config = dict(
    dataset='rosettes with rotational symmetry',
    image_size=32,
    crop_scale_min=1,
    rotation_deg=5,
    arch='repvgg',
    activation='gelu',
    depths=[2, 4, 4],
    widths=[64, 128, 256],
    num_labels=18,
    lr=0.0021,
    beta1=0.9,
    eps=1e-08,
    steps=33700,
    final_lr_fraction=0.1,
    weight_decay=0.01,
)
Rows from block 6 of a small multi-label image tagger, named by matrix and row number. Rows with one number belong to one channel. Each number is 500 + 40 x the weight over its row's rms, rounded and kept within 0 to 999. All counts start at 0. Numbers have three digits each.
After each channel's rows are labels from the 100 images, of 14848, where the channel reaches its highest value: "top examples" is what is common among them. Only what is clearly more common there than usual is listed. The data: rosettes with rotational symmetry.
# c3: 3x3 conv, stride 2 (model.blocks.6.c3.weight, 256x128x3x3, each kernel summed), inputs 0-127
# c1: pointwise conv, stride 2 (model.blocks.6.c1.weight, 256x128x1x1), inputs 0-127

c3.193:519523499453340521489511529502472570478518539499499543514501392521368482591522490523451527479510532493479488477499504521532545530491469503504495497453519488447498545504514490512463511511500493497506503486466613492495523506514468504542368507503491475496496495496488303506462464509515502521477491527475488503528566516471503525482523507485545492498494502511510541520508510506490526524402
c1.193:494513501482352528492509510493455501493529516504498542512537437499417486544484457484567497443483517466428485482542489507519515506496486530472483517424491508506484501497489430493456504517482485488500500532452586497454508540514513472534354488533493550496499522474472314486503485515497519495499461501547457521512551507507484499498519513536542480465510482495484500572476514490497513501344
top examples: cool

c3.91:503441520494487553488486457558444479486482541565541464560476538512497454495482425532522468447508482459484457479467505528480458480563462464546490532507582485543474547420511443536515453496475446491461443524569494536546528459420471474469496488467521497591467533466529539445548492427425463487476527498508535512521511546485596468423460441443495523419525491515544470435498515474484435551528
c1.91:525478555472532442507471492523431515493488552570530450472499514454508452489468421491502461491519498526440444452439438459478427433552512417569546534542499462467466541449493540445526503482484524434504497471468529446515536439462489478494518478437453489488539486539532507399596520485511528464550560508485523437454416565477574510532561523451457500481526516513483475510477534470519483505553
top examples: vivid; four-fold

c3.81:499494492520498485514503501490548467475430482489520433468468483519475517342508494507515527464462476520522484514490527482601529500524505493488501466596547516532506496487519511526528470501481488475497541466590353473494527433488520481505690512489529422503464480487530559437495525544473493463525470513456475480528513487520491505500473503498441538519486479483512574494530475503498494522575
c1.81:490478491511480475497498521482517462482454463486481450505416472511517529411519515495443489433462479493521502506415512501518515493522532442536483466557559516484508482511508539493561476488503543505504513416561400532499511333499524485517624547526521396475459449496474555479477534529482447507461466467388553455521481474490455511499467498494495516530499519463503516442509487527460488537552
top examples: vivid

c3.184:484511394535481467509516492568488463455441437478482507447481518561521448487499473491469516502482483443487486523459503581505524521524474537533538517515468476421469549443518462492499518502513471462494464441496455484474537536500477494491513498490521456488520444473507539369534481502417527437486524454446509481469431461456533458496480497477410403426556405491513515456531516520562404468501
c1.184:504502635484515470540502454494490525499453571502518513517526485481565476491469517473497509488447518422520475528455485533522541471547490512539479502500471505411562503464470526466501516523537528471421527486490540488430441516440475496459540453510518449430506472573467508419544528448465494488506473557439476438518433497536519458435445469460484427432505411515489454517479436447579510487463
top examples: eight-fold

c3.138:457416491563480421521470460494486506497493462504550447406516524513570480503538547535519506550463441519508455514450551546508530523487508429482574515464452526483466521468482491512530476494478493475482471517502488430481471528447506524490448427525456526456460434520445521394615520479463510423481514548491510476477488499485397480525489452465457435468524507441536539426472563539502467514500
c1.138:471526549439436459497561503424549531500499489446418499469496519452499519479470526490520481426475532430462425460501561580502504489516479520469419499493496492552516458540581553450521521501445514478459526596475451475485500525473485527468501498498475537446520515549486440439525463469478478437463486483555454471492494536465445513478525437565503446411438473464515506492488411552459511459547
top examples: eight-fold

c3.234:533452523447473539453501467544513441562497545456479503580512508459483447456519486403505553473502505488480467557527493531500440516513497494533490454535438548443476474420502489559484541514511532569427534459451479523409511546551496485448507517521405498510486526514494464548489519504511510539516396442458529485515502502513506560410463560532529496558525474428490446519460471505440564440507
c1.234:460459461559459516444515505440514472538470496494489496495484493502435477487479555453556548513418493490490503471473497519518296508512465553520480503447433448494410446513512531503535514488458461521514528471448473458470466471491478448453494512489525484499441496458495523526531463438507473450585486423547481475494492580498537487536517514479469451499538464452486431501475476460442457561495
top examples: pinwheel; vivid; ten-fold

c3.69:481514443512389459463548545500486450481575469529521530492524505524504439369505486438515467423531489428458449562507510491399548519464482480484478513426451480516466529451516474463526453470478539481515474525548531535521541548490467467492409480573463472526474480511443510429517523532519482486456458481492467406522460479524500543466493458551486427462456528552486520474486529539500532496511
c1.69:539535547469484532406563508530496487473573540496566485490455570515521490403452465465434522477533515414493530549424522518423542510529462474469483477450469502471525535482528509538434488512424527502484506480509634487451491496501502493528388497565543408554522510518524567495468467490464479495475504529484469504533534436524468521468455537551523493473489463511495526533474540501487499515573
top examples: cool

c3.120:541430477544433514421499501524503523458479481530480489513506512516521554523516531460571558514541544574460505530419597541525446505510584453518477481444502466462511500491570464554551506477455529516560523450465496462580520453487549444448497513540452391496496551541519486513538466441450474504442482470449519573574522548546469501472490513518482506488518489477524509397515511471490537468490
c1.120:515497486491468455430487533516516509458456435487454540498430481517493527512502511451550492529535486537451443423479473542462433462512569476490431523464550457526461454503521440491564524458382557413519545421470473517559518455500541467451400513507451408507481482528502458470485516495538454533512501422480487494417540516496497498493490541539443501484442504464509474465504431486513509527451
top examples: vivid; three-fold

c3.168:480439478490517484454488449527484579531471510551580482478493498608471528505481403513520467472561496469500476510440517474532522538486516518439484507536500510465535542516485472560568534420489509508543517503542512547483532518532489534569541529520549464505484468490487512479560537438479455485481526508516560537500546533517588441486520468491446570415513444517500574448391579429513522468508
c1.168:544454509484526475479474479539483542477453501521575497482447520573495518479484407523511442426545488505483449467451495508493513515458501502488454449580500543434536480564475452531502544465477495504547557500517508541445518471514506498567469536558518422507525497532461496445464494522597450495517498520487527471487540479474575420446519511489450465478444364518500517520399558499507483438538
top examples: pinwheel; vivid; three-fold

c3.108:452432480455482522428521469488496544497501525543491475585469497453501486573448504448557533444546481573495490567487522481464475463507565486527466476452384474460480479545512436522568534456484545585465553482488528508508567494518569515503448579519391456481552546516493479536537516515573478515485475466511547526500539542535509528507465570472540511518475463482495522504489530473413545479502
c1.108:441500470542465532456436462486518464503523451459475448545534475425463425517448497503566460417490464440520468539516440510511464487480483558512471450482422510494462467482484510476543514513499543506394510535503482500452465536533503546486395522441471565536505534472468461507528511473585493520470443470523520481461492532543406493516453512549486514464517448499512455585441519472405550485506
top examples: mirrored; off centre; ten-fold

c3.145:514399532413502525496521439531459517481505449430484455476471481505508493508522460520458454443424521412436463532468486521467480426453533467535503463453470506471493564478490439499484503511589517494469452477416567450509469478422466414453465495499540446502467536458506509468517483428458471480419491502432471478523506456523504437498446463510455432490513480459557561491458475486481499498486
c1.145:504453506483456502474482420535419438503539487488541525513538414494437510421467506508563510445462587414464480469540508477485494489488527517395496504464489517536493456475526456470478555489489435484490484550408515481509471530484479523435479497519553526465521559469505457450526482492454519495477470430528509515503525499487471412442495471514539437469534381482463499515443417528505439509467
top examples: cool

c3.131:460503487491508435468464445519410430476442443532466437453482543452444470495463547499579486500557438521495512499529515522418522495579503511404539553505491472478463425463491529474538422469454507466489428488415475523503476545399520537527465536460499468479519482516443495467569541476531518495452528510445559478470515501467448500511490437489520526485490523459472517463469538479525509479404
c1.131:437503460466497450503541557472455498566507509505523425428498479479479405487496571412440502478532432486536539552453503551488525566513548546431458456547490465514504494482520500443462486539501487534486511483470495486529487493462499441466511578551502447506555464529487389488444575472479506518494523483522533509424518486550490515475475412541495488499474476487444552490551468495442531550406
top examples: eight-fold

c3.2:502516493462502528499545505508525446499474513506544489505492356493503485393496527476471512519408462528496485506506475435506545524490491497491498462426483529452534518491517490506500481465480494566449490530578554512509518495491505476530449507490426535513469432513408461529484489529573515513466411517490518444492467494487557624555518479504559540463492565501495366501510519513502572525471
c1.2:493517496481493543476529510493513422483544486488531449519500391511535450357499501488492507467372491457498531469553435457481484503479518503454451479423474521525479501496472460490449472470455469520478439550565548542495514548468548491490448546545443529524481469461421440528494517432545448558459466438522501502508479453530467568528497512514515499471536533490505434503453455489427538472492
top examples: mirrored; cool

c3.228:566532533461512550502566559556556504506484510520607453527508524559482475532460549407552533468517489517550502470544536472561543498513519473520494528536440523476529528484506478528497503480487480577378528500559478560487484512506501509510560539520353454497533535464445460502495516539553464559502390478518481506555504551460516558517486468534521531464496502527534523548491519490465533470495
c1.228:549472479471482522505474505445531468507469476448585430518539507520423450512492498463519528471419445546524477476527467498513475484497508524527420484475438518442450498453457448497487514468510473502455492547533414531463452561479502509462517496485397613494528519400469474517492484504550405506513422404551500555535511514453465491511493437494486519475497459457533508522413495516482521474472
top examples: mirrored; vivid

c3.107:489455468473515479436524511481467479521518435536489452460500467482493407435471492492566500475545520442392508506435529529504474519517522521460447463478517402531445443501483511481544424502406448505501417499478450454562452492442443483457503441519486467434408506494497460453552520447450448498540476430510508496456462547492492499471481458505478485474463491509498449450490501463439429496503
c1.107:494514527550512506478511499421444515496473515489440431465478526470528530475450522478544486484500492517456471393471497561513513485476469503542465524463457463511521481507527517493603483520465504525554503475489504491470484504444535465464487496536520473486429518569433519488512443458459502409419555505498394480520498587359490483542427504498431481476470564479533515420468516455532504508513
top examples: ten-fold; vivid

c3.110:526484511499514575484510454544506490493452494450520476456539473517535512550443486443515491413496518481500461512503546502543503461465527500621492456534536494480519592487506482468465509516452451560516500494564528552517524472409496437456502496506458445555485467484449477496453530368440475468477454456468490502464518414501571477482505383528508482425490526514511492527545490432482523493451
c1.110:525510483511535521498536459449512478518490500472542489482399493484533517518499523458467506461514507476531530546439518416508532517481494491566454488525492512497522599486553498484478511571467510516506525367543499531518475396449475422474497483515455383509520465495537497529450468438466531496478526501383497504491505408550491493507531458565517518479490525495541522508602477435443519488469
top examples: pinwheel; four-fold

c3.188:534483533486539473399567521473510602463485524497534556447481574561478512525551560529509487450484503420442475505392537479477482570474521498504518489491506533477534498470475508466512483516436505495513580456454503472422469506488509477557511509481541465560511468537445534443524494445480543494504494547442564475493467547502438467579514446486482483477439532490534466404500532564456507484558
c1.188:542473529464466500483538447505502472553563428451527564506479521467499454473513542513526507476473532449427420531487525549486422511521525552455450427464509484579374461459499473421532498452470535476469520547469472475533515504477484484499508431472548519397445535468410528448527498409488461485503468482506460507483489546519519480446419441526490460458489469482498494545510494477459538496504
top examples: eight-fold; vivid

c3.80:508458437488508456463402466470426501467472432541484551428525467478454462486512426589503443499503527555449509500498506511509476470481482502426515465510519494498453490509504487469493487446495460489554469488508489426452426498489441466503442455500575511504487542501475487484435479492486459420484556449499513532524448492447493427467509521448434367524468522498436510481473498475469411449485
c1.80:412452488495510473522448377512435523521522442523531563506463505495512472563509434522474456539527555558456534480503458545452469458498519456491464504514491424515429532497462523510507424410505495505502465423527532524455471470515464446483448476504454515494416508484444476495518483488542374476501582476464523519542460543520498484431501518554469465482515496506482496444514436471527440471484
top examples: pinwheel; off centre

c3.160:527425525511485446513514473487464458514484521500531500499479471488515464473470485526512495475480525455442411450506532626493442466480470577503473460473554520441498410506484503503563537530423504436472510569464508440505471561506489507415553426468514461449448431498476505413611510500515525463534460518478495464495467473478488462478487512485472425569497498426501529486472509525468433501537
c1.160:479486495500417513411478504496458459491519460589516473558509461448513479454412483544545520503524477483454502476510516496484474474520533544525515551468535518544451480509434514506569552480430456448503472489456506459499448463510501440421476462466515503425457544443481469478549525489497515465592499433518530411518461549460487494455505449405468545500504420498498458486463401493503467540481
top examples: vivid; three-fold

c3.154:460461449540501451499508461513423501484522503524441444488468512524486498498523465530606466483531540459509520519524486542496512486517509505498511501476384411436486482458498512525573512578509499486525500428486498489503508461442444534471480426542520487531454554479494535470614403485528472477422500441467537464569472575478467490447507476446468474484544457528469492422517508469516416485511
c1.154:462529579478490487453516444465452539480532465552472509511448473485509533471454465535559443523550543520557467486521505461492450449549502491544447567483505444526530469510524456471567509454552578406542484484453487467516497520470423508455501487445499479554466516504519427496619483500501438515429506497525549472513510565475485515509405419520494526468493500495521454488503383467519477511472
top examples: ten-fold; nine-fold

c3.129:511399477516519494434482417491453493538515449547536473490499490515521520530473474512550466534585560443420587514485618483515528494489544483525479501494518486463519529429557491503524516477461499507538497482475501512568515473371524504458489511569489424561536480447502490465530518436502484496493470464486556558535491555485467458468466465516449529449537500454574489465515453457497483420509
c1.129:523490499509458446471485479497490470442453484501532527466463478519496545474478515541508505523537535491468504557517513503481511537482575358510571503506546520537537530508514483513428521483494485485563557405499456500549540382456467441448465455602479435526526476530486495471527611511503531519485523516419545473521470505520526472533534472457479491483487581503516488436508526477563460414508
top examples: eight-fold; seven-fold